From a checkpoint of a small contrastive image-text model.
Training: 4700 steps, batches of 128.
Rows from block 3 of the text encoder, named by matrix and row number. Rows with one number belong to one neuron. Each number is 128 + 24 x the weight over its row's rms, rounded and kept within 0 to 255. All counts start at 0. Numbers have three digits each. After the name is the row's rms in percent of the matrix's.
# fc1: MLP up (text_encoder.blocks.3.mlp.fc1.weight, 768x128), inputs 0-127
# fc2: MLP down (text_encoder.blocks.3.mlp.fc2.weight, 128x768, transposed), outputs 0-127
fc1.665 122:146126143136137094113139136099184108135138104100111132116103134135111125179125103145115093132124088144148137113122099097085116156164140068126143116147108170131160125133157162128146134109066127112115126075126082107115121127109126141124147152118114124115139082131144153097108163119148115123114113090109131140102099122148147102131109143143209146138125136114134131148173155116069163137143
fc2.665 137:096112086146183134147133153142163124126114122145129158131136153113145123107172136160125128149121094184130082151169095112121119099111084120140096152124134152119062119105089146110112119135135149154122126172096124091093141134097121117087089147163106145129151129150146090147118138116144151126137150122160137136131151095082099159151157098097151121106145148146122135141138173126103122093119
fc1.666 098:155136145142099147131142140134138124162149150121106131101119111133146161191075145142131135127142092126167149134110134095089121116142142091092158137164077098136154169131124128158125113103140161082134115128118109150148092075126132130178143139103113105133158108133102178108148161144094134107101109122102131129085126130109137136112104158111141128131124136091111142132163160128056148102144
fc2.666 068:153103149131158166158125088087130141117130142156141074135114145145095139090131160180103135114127118143080097107157165097165130143107123159150101121110153120134161140093157146109112147156166106154118104154128143104070107124145153145085089106180142122131130129141146112091108116133183135125120167130114110086113142121116125106149125126124125120146141178128130141120122124150111084110159
fc1.667 120:139168135172128120141114136133134161143150153104157107166131084152116167158141159112103138099146129148114127123146099124110119087110184101139125163144133107148151147153157130112132123156144129160109131107092082134086128121079102085170149142090128114158126089112127172122146141130147139093151122147129144098096121173164127129103110135144178104106158111156106144147164155148095122119121
fc2.667 124:150137144156121143169143111115109124118169140150144143182097124151128096166120172126135096081140113155104084128144143111133071159100131099101122136151135106165148176137093119142142171146140157126156087146123124146123148148145139139121120109124136138177156110115132160087081139111112102138114131097134116128104124140127161067102124108110122113122172104134145131155144087102096140107092
fc1.668 069:156133088133149154168116159150150104104113128138137148125109114111130148098091124102134124151174150115140077101109101150125120143166087159096115092146147122161137097129140094126125130139096121100142144090093156141090110102122139157110171119118112167128130141092114109123104137152117088127131095076111166154094141153164127091116118095123096128085136151146088123116078133130138156125166
fc2.668 021:166098140110102135146108131137115115131157126132128087121104110144136133131088108141126162141136146134123131165118153127149141150129094111107120069182151138136076123100107161127112154138126094095144117153106133165054135142129102120120128157134135161117112135168146091088144121168151104148108102173091138166173131103161104116165131130141132157188118138132133125127123078129108099123123
fc1.669 076:168089140135114132130153101123103120125103128094087148145110101145101165094086147156118094165124110119137120157131161142096169158160119125081142130114170135125089084137101148125131144146147151154131116137143079145094134098115112150143138154093144136161127086155114161157159107138117157143091108151151156134154105139107148098094160111128111138128098086129087106145116165110132136121090
fc2.669 023:145159131154107105132146126119134136142134150152156090124100114119118162144118103149105158162142154138110137135128072108152130148138053124133094126134102154151099148120123101110099089131097108071154126168141135147093119140120113152125101146111098158139129124149122173099111103151152119123147138176082175130134129122190161145140151136145094139132118104103148162120073126160124119151120
fc1.670 078:164098150147103141114110151149075150113131105102125128127148142166111131088156135101129105151117145160161151135121146149094067127112113151099109115096103147130124108133134149124147158101163153088099095136148132122101098095107129094157120130109102162167099105136176117117108092117158129145158106166114084128100145137130129142127173137160085152134138107140138093093141129157104161095147
fc2.670 024:135103165136093141092143057160116157170126144128164168098112163138128148116050116155085155134112150125112143141132136112138150162115108141103103137142110123120143138142102105125119104118108130117119140137156121124115101116155133135140082153131115123174096115156133233130140117148148131147109132155109163107109108113163104112117137143156143142150119112121138144119119148160096101116123
fc1.671 125:125145128154140106128181129137134140149122137144158102118148131134129152161119127127099083111181133125137146112105097118130141130111148115098103138204144147114138166166115120090116161120098147137102133113121065128104141159138105108161112168106102118160136106107124158140152084099123100135160109151125137100102158107135163111131147137125116069105142098154069112154141090087121130127121
fc2.671 162:115105136171129115155158152138117142141130180182174161128120096114116147141154163137121118105136130111106078146141139109142123124152126115129146119165151100155118188128120134129096130153162147116104108098151100126136133149114114104094126139155113110145110112128171142099113136072084113179164120117124137093083136137141083116115143105114091088158152108158139088156150109101144126098129
fc1.672 127:115138145145157073139113150138163122120161178125130119104130149159176138170098157121081129142132132158157132139165108126099151094117172085115102181132116171093133148185149127094119128097116121154132120108121124120078097130142091118153160127128115113136118136144094183147139126110121122082141166102099169134129140123131138138167138112134126099150138131143123163124130140109097167128128
fc2.672 118:147112096062090155108123152137119139104129140134131110131152142108092123103143092146109119115139146126136101091112139116129156154117060121095135116100119144130092132083173167150125124105110115126113160130155113115135097137147137147111129134167149127144083124146158140121097171115133162115159146153101133105124113146136111123124084156150161170120134119086133129111149212175110112119125
fc1.673 074:166099125127143166134129120106161116115170164100154146148160097109166131157132114135140124127144092106166132120124080100120142121131092127081106129161106158113166101099111130153115133170148132091103158139096119141125159123097129089139140106135109137173112094144103125139154115110159171172109161110128161178134134147146128116096111121159098135108138171135094136109132110115163157164102
fc2.673 022:186107162132121121133137115091108158149153141122109147129132135140143147196097146169142115140108134165118143114136111138154155140144137122098097098105121126127034112096099156121104092124134084119174119130112097139129107156136112167084113120138133154113112134157119140129142128101149117118128096151123100147172131135123116152151142140131102175125146118143122121136066089125118080124107
fc1.674 072:087128168146094103121118136157112117147122146118127121134117141099102140114112130132158102117134143139146165095178097107084146164148128116109137132139130089160122159094093131116114116161166110136132138112110164162163090134153148154138141111134151166078119120129121088102161116072134153090144155140108166143166171116128113127150107115116174138184143110091116115098115092119104114123110
fc2.674 021:133144135131132083134142133138103134182136133132161167143089125156137130175090099190104154149137104164134124085090155143139131146120133064125125111124108127086142121135135109114119145116131143082101129172126110102104092157131110124105091137150115140162103137133149168111158114139099153157139122141101145105143141121134162161152095139147094172113112118148165134098110126138067123116143
fc1.675 077:116098132097116127105114149104103090144120148098091134101104091122103164126151114141125144099125097106112158159076144135123154108096115109109090093173105129151143099093095124150170152118070090157141089095083151107149151106130136105136102116127118162167115120136135108127142145143105132124126117134121129142087080106139106139118133110092113112130174156151108117086159121127131157095157
fc2.675 020:071080119155134160156109139111147099087152128159141085107145137092089093104144110098131144136120183132104144166134156126113173150131115156161176091184153133142145137108139131136114110126083111118144127098136136150112145121119124118157112143085103139088147135132104137134085131122167098147138109140143142162154140124160131097130142131142118091156113132136110135121120168136088179129148
fc1.676 073:097130129088108146115140112116164094134145159169091121090137110110098098164130160130136149161102127133144120135086089167162140086112150108144105147158162150171120143152158164087181147116136167108138113091157152153120113090138109123111091124097159121124099095118109103140162130138136140111157116128145160127110143102117105142091106136084151123116150125117097089110133143126125127168105
fc2.676 019:140105145169114151197108120096170140142167144139096084107138093136117100154087142118140125151120149120116122135146063132131149148126139151139132095126128152148149113088126160136100112160151092139169136164082132133097161138110149132126103172077175169118109160106106104112113118112162123140161121148149119146152126148148132131083150128143126136146136121120113107121086118153102107159125
fc1.677 073:158131123088163134129115111152124130141169162129162100119162162107151087097105117174130135149119128101090154112170127146109108084161100129069131148107129159141137093140148123125135157123168098075123138118159129115135110130124081140108106159094090098122142125131089140122163159097125092123134145136099098084143146155140112133130090134145110090095097135140127105127152104118093103110130
fc2.677 028:102123105124075088119134103172129133157129155143174133129132154104118119136091127147075148142107152138123123153130152110108165128121141101123116127140116141116178129109140078118112102121064139089131130122166146112156096132164132115158102150094099127146123104169147209146140123134158152156150134118104133105106107108159138133140107138161134123130102123109149199117118132148151133121105
fc1.678 077:136142133159101157132114166162140115116153118122102124149105138137106124100099129120155142160098144142172097139170139154141155163154113170119130112123124156103096141163086075124117163130115115134101092124159132115113136146121092087121134109147110086108145176152092093116160134085123172159126139140157091103102130140156141095112112161129130140118137133086093098113160111119082142157127
fc2.678 024:155134147157173130120136136100111137158147146132131195154099109129138111156103129169138156131139126160110152080100143119142105147143091168127092070154104138116120124119137152124112139138142122088122137168127122102099124163104098161088121115142090144176096150138115107078138134158150126113123097171119148142120117110127165114157126159131110147140132162141143121108114137128057087136140
fc1.679 110:122122089110140089128153115138122136131151127149106136146139108095102111151189132102110138097099136151112135111133138142149110133130138080154125162112146092139122116106105134099167154161154162150115120149132144059132129174111138134124116151114131107155158136190102151124132144131159127166099169120120106130143131117123074134159136164126107084158146091133063142093104114089123135132148
fc2.679 119:165134153115101162113120134096135123129167134109162114091083133160127141180079152136081105117144133153165136085139132125092131129118154125073109149135094176114136121146132104153109143128139146116133166128098100146107095078156126127158102109117128160130121141087121175126129159146121100086109116174159137111104102139133144123129094134155148157142150124086159135138145141151083123141119
fc1.680 080:136111137159108178107130094100088150091096095152103098135101099089084105148120124126139089148092166123121117120176124133151116111116076104094110157103145091124126122145142172106141130163089154123122112173103097107136120098096141177134139123125148110126083140111140147126142129095098126122116096123104161153105105150087135115115147098123128159139115154100128117146112097166120140138156
fc2.680 024:098172118086114084107172107156083140166087138113178140123096125135148108115117099161137118114105127159131174143067180133131111140109150072128125085096097138126108166180143147139146127132114172103109110138147104106154142143128121173130099142123138109133156091143135151163144137115093158131121138132132177111122118121106137136109115138111138144108144143110141139128133110127077112121127
fc1.681 121:161119162116111104109158142121142143104157152094117153133099150169134115171110151119067093121135116120155144136134089128095155105147164090097118135160122145125105145175141147121140136136116111147134171100095109129121139110113123129148114164136113138117126123117132164120155142140140123092134139088105108110135137123150170143131121125106217106116150125100095147136181115110073180123108
fc2.681 163:132102068097148128134109136153136128110133134143112165138127142116129107102171129132155109125122126154123093137153090137130131109109072104147088153115121148112062114097092155124115123141135157177129138176125117075096125171117136144120123135178111150138140123159133090108097155131140162121131154129118155132138141096094092164157139121114154132080161124111121136110143194125136113097129
fc1.682 076:118133117145170149169100114106096099135125114127120091151113100092092158104154135106124146161138089111118134097116101139140151154123111100065127135169121093142107095124133157162100127122134112102152133151110146119107110135107080138154135134129147147149131156100094170081106155139095112104115086099106125139147115113111105092182103120096138138130097145159153127090125118128150089087105
fc2.682 025:139177162114131098137124144105109127132125122136124166129095096147140089143151115181122125112127143171159156097114147161168106154143069120094126061148092139112120153133108138128131165150133150091109130166095123136105136155089114170094114117137101149140130140119114147125147144116075127096118127139115111111131149133112146125146109143133124196132149132127148129131099056119099119104124
fc1.683 122:136126106117100122113116127153118108081152139171103142131151127165094117150119069074139112121179120125122171099110118132112100147119155142129112173129105117141150134156120157116096156179085102143138104170108097164103111174158139109130156179130163124141148127145093137109135090114144142096134141122096126127119140135120154126156127141157100106100139144156070128148112131081131132151128
fc2.683 156:105102115144131148124148131135167146162127130126185134088086159102146133124134171172123106146127116163132102142161143097106137130158103127106126106147145139124096127071152096139131134110193167106098122111135150075143133090114148126090082101129134122112117116146120138119115165142099124191123096150155121135102124147143072133138117097101128139164134125101173112136133134156132120102122
fc1.684 081:136149130090097155125137132152099159150120100160102158160134144090107165107110113115147083124145115128151136137151095139120158172107161083110116124133128146145132113135098113158151097110128159093090100144104108111150148162110117151146112136165098096096117083143126096141143108098160161114132120154131112120103125113173125142140097094161106161169127131120159080091142079149111112127102
fc2.684 027:139135129134076095126146120164115170157112130129159175096151146135122160128069133157134122166111146141159161123109141119120133150112147076089118126128136137126157114132090121131123120136091121114117147162131104116132117120129135125150130191095129152142090136148104178132136149105098124134155098158120160093176149156172123149131123133141114179119121084138105115108149078164091103120109
fc1.685 081:101169109107139122129122103125163124155138087158134152100095104120095164156145101134117131147149094109112105108094143149095156174145134113151115133105127126098113114123145148100151116146099174096089095167159098157098154122149156106153141120115119123168104135126140095087079087159122157172152113159152141105150141105102136096140139146144157132143122127158162142091096110154108134118109
fc2.685 022:129118111096133081125165136154108143152124162139152143141103127161119097143114151150124144145102118143129113116110125135108112139118123073118088106093128174113119143138146101107127128129080140073114136178164129134123092128129120135150106159123137172138112124163119136098144109156220141133155128168096161100119140141158141115165147137126106149108070092112156137115134124152111087129112
fc1.686 074:119145104112108113132117152131122139133129091137133139124121084158130107147105119161093156103115131157149110125088106155165087122159130132185140136146109143151128110148096119096121093107095138141108156134160165152108161131110160148135122123103148149086154133164163153112144139154113168140140089090172128136138130152135163135157165093175147082145163108146113120163112175100147148110152
fc2.686 036:134142109130181136134123173103108105119138136111092145149100084175152098137131116142161137117136129137134126105128127160157104130141113131117131108103167135130094113122121145106131176145190164130120102135082136152066153159102103142112145118167140168116106138134138043091119117148169125100124105153133112157159119133103140133155145131095135155150104130118135100134123122091097093119118
fc1.687 075:118152120153167135079100152114116128111104087105129121076151145178160112123148142098144161099148138130154130099144120156128107110108126088131142138121183070100138139141119097137104159137096093118115139137132168116150106135143126123133141103180134151133161101098151115158101154151130160161113110133130128139091141096136116102158156173098105124187138105138079133132119155138099117133121
fc2.687 024:151144124155123155149091158067136095109144147126100106147130112147152118151109142135152130128142121138105137116155129111150113135121094180113160095131142115110158142124118109114122126131145113112140136154085148089121177122146127125138130120198171116119109121099143075098108135146179152136095144124121105141122108123094172125121116125114152094138132194129141083117095163078078141133129
fc1.688 072:094094125144085126111120087128111134098130151165096147144132126116133138101109130166143140120104162160177144105143101131145145108124102128121087130140126090125099127110147161155102184089121111161123144096140167162110126128132095123133160086097097133163088160131152155148143110154141111143126109120140111135157106144113141100106090099109081125118166100104120135144128084168112120133183
fc2.688 019:132120105106091120073130135141101131158113161129136162151160158137147135151111130171099144143112152122116121132087139135103123133154152095094115119166173125102166118153158143122140128097093153124087157113186132090124120121152096111170095126155103108150148125156129187150107098125125140151143117128144095155102107135114089131146115121145139149113108099132196088142103137126110135102103
fc1.689 134:148123126149174129122093161119145171085103167126134132125090145135162124166089110119089159133137092149128114151152147110101130062132125104110135150109097135123131128139161133132120113116136110154115159085087122148091089108119100121120125136084080131093137116107118147138131155129134160103159130107139153108118109151128111166122113168103199137133151161129146115145148166119081137110115
fc2.689 177:126150188149139145122169170119141130187106143109139082091126095113140145145079132144091134131122102138160129122112120107119154122139147101104151125110117149116165157126162110143131152101149127120099135133073114134117134077106097108148106082103128146118129159086143153170148107130088117124149137122140112089110137162128125138090116137120163136167106120118160151163120165158079144128112
fc1.690 083:095161126091116118157117160079095143139157094124090131161122115106143162110171114154118139172165152163112159159103126151118089161144164104141119152092145109173122154149131161164110134118143100156122127117134096139136102098103141134120148112177169157101160075116106123105165134151137106154109156130118111111118101143128145110138112099102105133139148103117133119161118147168125154105115
fc2.690 019:125073140108140148147126122147103126138144152095138108125132131157138115138082129156111144120090138137109123149104181104123112151109115097121114117160164131122156108099146152163135075142135157145139114074134172153070145153143123123125162110161215104108154114195153123150098092128130119152138130140134144159136115146153095112119138131106144116117110145133095119112145140129096108120095
fc1.691 124:143147146107137096132142108120142110115115165117104140131142099135136103171122137116069110132135136163129140130115118115097144117123186098081124143197098125090145140150117149129129123107097142125106137097115071156109134117124105108167155186140095143124132137125100133111147125132122143113112152123100140104133115154115137137132136124117183093118156105103118182144169107147055172144128
fc2.691 162:135098066088140125134116135157136123115136129143117166134136145108129106102171121138157105127116134143131097134150082143134131108108068113148096141120123150117058112093098163126112113139131154169124139171130115073101126174117134150114124136181111157143139123153136091107096161133144159126130145133115153135143140103099095165155137118113155138082153112104116138109147189128138119095127
fc1.692 127:133123097155158067111132129150147170138106153139136158104108136170127166135156123128145136137176160113156196114093112146121140098102134122107153167156063128110152118201144108084141096161124165121138156137080126106075111100106134106148144124088120092110131129116098114124139103159120132152150143151124145109135109108142139137137157141129137135132137134129121118159113156115105126119137
fc2.692 119:092083109144168133127124115120174148084127145130165166099070147129144116130139165134142094164141140185101122149170145108090134132159109094130090125155142137101119125099129136118119111124140183134104116108155140111100111123104149137105092142176119126095141097152112143124118179142105127175127115127154143144106107109119094143183135105125112127115174124122157119126147093117100131105142
fc1.693 074:155129165093166138118117120117119141176166119162153115149130098108151104149142073109151157176103137148123108154099141138169135123134129120110130137171106136121091092157088131138137175155118121151140155147112185129121087097157160106104113112132129160140116106111115108087129127084103127129140127158167145117144124165145140147157138093127081130129138135128127107090146140153107092159168
fc2.693 024:172119116115103093135129139095107134162126163121124142169107105105131100144081154192141114127103138153130139130108097136143104139154096096127108071120104148125128134114154110120131132142111140089164125175139108131104147166119110142114098168173126153137134155119131155128159145156105144122139110180120133147128143120107116128142114142119092171108115137141177103130100089123079070163101
fc1.694 072:147158115148121102158131158146149105138135148103083092099153127115100147152118148170158155115139131152107176135177076158119138146100145119136128149121179087126102156123108161159108104101164097170167123096146134101154138122164129100126141167129142151129122117130107143167123117146166097124100144143170124086128123127119109084171110110132127130151105119143164100152160132153131135132157
fc2.694 023:160092133122099167130147091090131166149159147105066140120124130144130145150123110158127117149134126117118117128128059126131119118114175134147163112106141096122135109159103152106134126121195090136163131169115108160098157144149132117093110120166160127130095158120153198142130089128125125157128125121158127165127118134108094151095112119133137167137110116104110140136090118117107100096126
fc1.695 115:168099149119106124147161138141169097143118095128119110162110148143113117159117159117075088101152077165155110117118117094097095133114122089147137146137127126134119119135135161150148136111076132099141131083110076134123157152139078155111138153107105160162150090079143134125110140148110122093148137122145129106137122161122127128126122109102200118112161098132123137120158099153116162122132
fc2.695 161:113114083154196130149144147123176123117114121125123170121113146131143107121178154152129117156139091173103101157166080089126111107128110102136080171153128153104075133123086143095120127119133159157123118163120127104090146111107116127099096145167106146107170126166139116138129131118156140137127151113153128140124142108097096147173164104101123106114163155147111132126115121115113130104128
fc1.696 139:162144127100127108084099106132159135144090116135099124114143143111139119142145121102127133166128087170094163104123097129127144101167156144157129140129144133138114099139149120136184115127137098159172127116110131077100167122119123130145127106156135136128161106169100146119137138140170114101123110137123152107164168140147128149117118150135189158107120117145064186126130134131083148165167
fc2.696 167:171135144125088149099180124106097087160160108127135089103111135135106115179114158110129117103157121130123126120118103106138116160136172110103131126163123175105148111130116125123102147128175171145124123126113115147113130115157125156146129113136116160143151135104127174109142103143124058149088102105115084112120127175158119123112127115143163096134142084113146157107131120121098176171142
fc1.697 071:100153099154125140145100135155096110115089110120167136102097113133112120156097144088147105107134105115167092116150096128092156123171090141105146111140180089112152118113115127125121101110105096103169140108124128083119167178150131183135114140113140170089123138163104139153148123108125144088159158118100116145111158098110141117141135116119134127132120125144158096080087135104109114145149
fc2.697 022:095162134122147118133116134088107092122136128106104173133116111158138058154170145148125120084108122077152131113108161155138125145154116180133118091097170111133134126104118128107120135130154177128131098123126102126146141141158126149113141115158139154103141107148139067152135146156138136104135136109155085144126120115090083126172108130107153181138113132112092153163139090095127123114141
fc1.698 074:149120095159113134121168140109100166135147102092129119105160097123127127106135129161106119160143115105125095143095125110140111116156100145172106172108103145124146087148112082154164109177144144147129115108146103133120107154136079139130149143091180151115131089128133106144113160146078116140159096112108128148085096141109130164120148149112137120106070120155103122123099118128094087148145
fc2.698 019:173124081143131123118123123124107155141146165103098147151118125135151093136073120168148144119146125122111106133104048104137121123149188148153119140118066123141169113138092130124107111118133094103149123170131154131127148162161129146065100150147117138140086127143153142108148099103188134149135103179142145121120141135108119160103144124136120148119120158105144110125109141126126093140131
fc1.699 071:110121144164159152105102137077106163150118148113091116105140104102174100113094130162112112120140172101176109128097118132141134134121119105127143120134169135137148098116118099133134143079086152154129127139098127083147150107126144121086137154135152150134137075123093172075110158136094094100082134123134103142144151103109126122156111162152089130109109093146089102156120133133124122119129
fc2.699 022:117149135153096116157115123080126125144161147130142118144080097146144075156114095171138108135120104115114135115099096164161100129162116081129133046123173138111127118145152131107112156146155113109159132168152108139110145159108108138139112102134125138123149178093130078131122123153152157121135122156139112138141128109120137169118113114124140163112130131130163162158076106122079107135128
fc1.700 071:113123161152119115095141132145096100101143176103137111142101137100098153105151131109115078150139168108132167143171131106102147106077100136159117099143124120151160131096102150115089155105098157121127099134083149144146140163138135129131158112133126138175103170159116113126093143119154103139129138116162122105147160149153151137168118140139164116103107143112146148142080082169137100101137
fc2.700 019:090177128130129104081131142130104118144119108120153162199123135139151088129169120169079145102140161160119150118103135144129143124105133107138105104150180143095133109135168148100130152100100165110090126127138147102147113129154110122120118123121079096158162109178142142165139120142156138131152152124128118141095075128103174147164115135117143118134093127113140145133157101130141090129113
fc1.701 080:139100101151115080107138141100100127097126122123119111089165149129128139129136134123120154138161134163120131155138153154148100127165088092167089107177102141123115135094153108160133135143115083151098096131100117143153164102100143135157107142104152166088114092125175113101133140159147121093102159170134100132096140136120146139106110134152146108135152106160147153161090133093158094120157
fc2.701 021:142121148131148171119107154107137112135136125116106103179122141152131130163139176138106137117136133122101145126147155156096140140112090130107119085166175101119117109113140120087126133118147127131117119108129103152126119159130140126126153112144172145131119123138137110100110104170240147135116126082127074193135092118116124139182134124103105136148105128127123122144114149120086095133113
fc1.702 077:102142152143165117134140143100133126171108102164126161158109126119131095165124124165134095133143112148153172150105084146114086113161117149127162139088155160110135158106183147092144136146090140138165137126160102127098126106123106134158091131083170094156092094142107118114120132176131127101095143131122135093126138154101147153163159171120127133137163127122120114154155140141159132106145
fc2.702 023:109088134147143125154119148127136110137160134149136089137123103135118119120111116142127137144109132122120108144149182148096138135155126126101113077173164176136090099103132095147112150139153112161120125131134123132086104141094125120164142138097099167136087158129106078079106102147195120131143101128091137158156139106155147135188151131131098143168130084150128146109110155125107100134139
fc1.703 083:157149152099105164096119112165123128135166120126141124117108134141106138092156129157101152169097148124148125158153109121124122107106150091084145092143161093109135172107116180152098104153123156132164100103118154128111089103145110158159156132124160171151127100153096104125164127139109091101144111133145163154089146092118108131104164155100114141152117138141111131165155112147136121151089
fc2.703 019:130145130152129138160117156110135133128125118126125065106127138156115136141123145133098141101142160157150159113123138142160163177136051162081128120179091114148147118109106101105128144155104086116143122165127125165096133139117138171128140144145162157092132128109106095115116129095167099089142116138092140119126111136167095110137156147150147121146123118150120084109106109132061147121133
fc1.704 077:108123134082109169138101141164098150120172121115161125102125145148125158119123127141122120159082108096160123086109125140107119175123140113112121129142152123147118109142092150085129143110171113135089168165102132135108120132140188106120091138094134091130102137102157129079115106153176116155138122149088126123130125116119111114126162134154140137091157112166144139135090078158129170097135
fc2.704 025:152177115122122126109142108088105156166120155106130181135139118122123159132121113172094124143114158155128160089144115104159130147122091098119137117111117129112132136134096131118138144143141122130134131182108112092136120139154104164079101125181104107174141150117110198164161135106094121110113120141133155101092105134125141144110111150138146151114126137103138089130092069131095104111094
fc1.705 095:132113086130133150138108146160166174164113151148129088123112115118158157105157126095100146114156131123131125105101080141094135097120138157086135146109098160149141156136149086160151137113142137094116128087085086138090172103093096143124156108113167116108137155151108099137107101154121087074152092120152155098104133128121150141097123156132122111098103150115124139113150129110134147150111
fc2.705 055:027151116128172153136144143099124113111113145149099108126118121114120105066112095121150125124107150161118114103156148133149132166126156111164161107137132135138196139110157139120110154125107158156120087134095151150078102153060138130105093126123110173116144121106133109175109150145112137124125143123137116114135114108106151113148100126119145153135131126134142177150138120126111136130141
fc1.706 078:115159122146146087159125159101159119129138104112114104140114079102140154119109162164149151120172172163149111091084102162132154130138125098080143143128100091139151138101096122084098150119163104110122124143134130117158148141145160141127141138135166140160110090115128113118102096144163169102126126140107145154125151129145134140150102089123100121111099117101115141083171080161105125129154
fc2.706 024:121169144096082093119155101130099161139111130139151168131126153158127127154120104192127155162122103146133126130118153150141107142130176098129113178084123130096083123144142096122137112133093160105112143119127123112103118132154128149125080113163133132158107121170154192140134117117085131141136144130136140121109152164105114157117110118127148190122116121112140130121123087140120061103135
fc1.707 074:127097155096120116091113169103129136155167117098101136136164151162163132154141126134154091142160110115131108104103142114132087155105163102114162128161100128122084105152170145140092098148160110118138141143112155094122103156101146101165153105147157100113112140115128114146100145085133179152128142111163092091177126126131136094153156114116113116134135166147153162135115128133135165101156
fc2.707 021:122091136164158154116129097093128117139140153141069207123117104103136094133075098117154139122124131158087105126147102098128132143174154177113149087105145106126167137159139132138119120116141109125144123158123138109132141136128115144084124117166124134133129152109135134105130085145101121154128090181168111142121121111108155135122110138125115114139121147121135129139115209093082135125146
fc1.708 080:104113087152105158124139132103121110145164159142096121158108098124131146094120146093098124115108120161155120139109155119179178138142131167128092124115109084135131166140091152105128134101144114116093147098131132116138085118122143143147106160122123186132115107099092080098142129140106142142141115159115093167168152081146111144109152150112134155152155093091157141103117128120099091120102
fc2.708 021:177074114109102118120159096165116149096131149157148090115161161120131172121118134133148110119107154102164131122105111107125112114138182094129141134164141140119131108130099127125098096114119110129150135125147105113073121115130132102131085142083147138122118139171114206160143109140130132166149147157118140136152186160157100118106117140139114133114121076141148125107164136143118088118136
fc1.709 085:095104109137110156104100089104122151117170126133144126123117130122100141153131090165108165090110162142119160099110093123118141151138152109166111133157131159140121133130154122168161103142144129136138132166141159122164137153112088169114094120164118106091138125084120133107145111087161150143140164105099136144097099121156116107153103158088157116143079115157140135151099091122100084152099
fc2.709 022:099104138131124147140127094123143124121141166108132156117111133144133090111130083108136142125098134100081100145168126130132157132154185152146168101119145094117154139162105117140123144117153109130169110142163135133108153120168137117125109102146120129104158106113169158136145100121122117149098109124166113126115131130123107119085110132138124083151109167125122161137108239115103164112151
fc1.710 127:119174135134141118149165114118154124130101121117161107095103109145111122143142153115112144114188150116096178112095097075135125147108129121061142168202084133118165112155133139097152162139143140117154153103114103160133096093093119145146105133096134158147147149123100112159167132102158117113115137153142121100116109144102131116116142100133148141122155132140110122149114100129105158158102
fc2.710 074:065122155123151143132110121116106140100125136140118158173125118122110114046100103142157125115097140125103094114140209126139122164130096156139107108121140108144167141111153145151143137133118137146126107135134147122116082161101158134099111125139117138130086115127152080149110155130082169121145164145134143131125111100102146110156112155125106164141130142147147103122143148143128061132154
fc1.711 121:117112145131138140114148140101188129139164118120103119108112126114130109144110130101099122125149093166162143141156101096118134132118133093140162106188151148157132149135150125142131141103084153154141122069132070121110140141120115136119136157107092154135158116098144151097116167138125111083127110093133106143137094170120162141126096143110190110128158100130098165124179119145096157112115
fc2.711 146:104113078144181136149128157141160125125119126145126174127115143130144119106178153155133124137137100175120092149162095106124117100118089110144092172139122151109052126114083129107114121133138160155129125173102124093083147125103121119093092137160113145121154132160138099139126143117145145129129146125160148135129143096081088152164159102105143121107154147142116127138133173112109117100119
fc1.712 072:162131172094156140162139147101119164103125147127174150124149116108104165115149126128125141130115102136162153106140093102138108093126100151129135121132083097153146109097129129143134113099159165143113156160166098105134104112167147088166154114153105151125088138123109142120149126108129147152095092169174133082160113133158116133122098102125116109128116108131097146103127081127098115156069
fc2.712 032:153111119128059124145135094175124159126133133133184110091140156106110163100110101162133119144115130126136139138121132112132148136095164060117147147142089137136143119132083122148108124128109093144131124135156124137102133124146131126180103147110126121127104131106112201157151120102093148166124100146104165091149155164186123135087119131134130140121157125126130146092118098166119146121110
fc1.713 156:112118128147136081156175158150106119153141159150139149119156126118122153126138123124140110084156130110119121144105099085132125138118113099064119159210118121132136157188129140077118174126127136129111115111112066153145108155121103097136112176106138126144119137123143156135144107106112110165159161113101127090117127120130144102104142133155117098141151097166087107127144102110115129121133
fc2.713 188:111109145169131118160155158134110130142136169188176148131127099118113149145147158143111120101138132097122079142137141113136124127141125120121141117162148109155121189141114136132089138156156140112103116105155090138151129150126105103092127140149112120148103117110180139105115127062087110169162119120132135097084133133134098113109142104119087085159148112161142083161152109104149119099123
fc1.714 082:132124095126101106109109165150106159143102092117118124085143135168155155158129091159149167107125120165121092115125138151094140126142154157100080144167141117172122102164107115142123177104165157076112144148139111164105137122166152148149152117100109149143120131158111097109094136131135146109156106112113079091144149107130120155121165152088106141119156151115106099141158134131121111121141
fc2.714 032:168162111132131094134136143114119137161135148145146117148130118147153140148080135157126131135133122163148142096131168137139124141124075108090095080150142169116109104110130131124116161135127106094102135167102128101101111145092120119108130145112130151138123131161117100095134136137224140111135109176083132131134140111126161140174138133127126145130147110127144099092108068121102067114118
fc1.715 124:157145171159139116102131116127117126094121124105111175117125106164158118159131134118119117162144118161134167159110121105083131113133141093127096169156127117084148137195134149119109129150112130149152164092128054141115124117123112127161158146121104158146116120138134155138123099136114099084153153121130130120144116158129117138152136152144181090134154149121088169146150125131092180111102
fc2.715 142:138099069083136133133121143151132123120136129141120161131128146109126106098178125140154109118119138137135093124148090140142135116106061115144100143116131153113050115086103158120108123132145165169113135173132119071098130167121134147111123134179114157139133130153140096104099163135144161128131146143111155135135141109104089159147134119112151139093151110102126131107144194132142107097127
fc1.716 081:132097157160157176153127089154104107097102158110105142154108148149114124126109135102160157159153145109160103164097150133156151148161090130168144137156131131095097159094121148143109155130109129136143123103121141155104138134160141098113142118153160151140154179146154120146115126111120145140127131170110152173114097122151124105118163122091118153127114088104121136113061130159085152157119
fc2.716 020:144100141122173111115126146127109096142139166107102150174123114122133090142145123131147122113147131145101118130126150114111119127128122185118125132130065118120210138134152131119132140077131129096135090118100158109097151143152135139087147129192164124131101102136170069113127153168103131172130124152136112145117116139077119139110100137120145119141109189113155104119129139106104128132112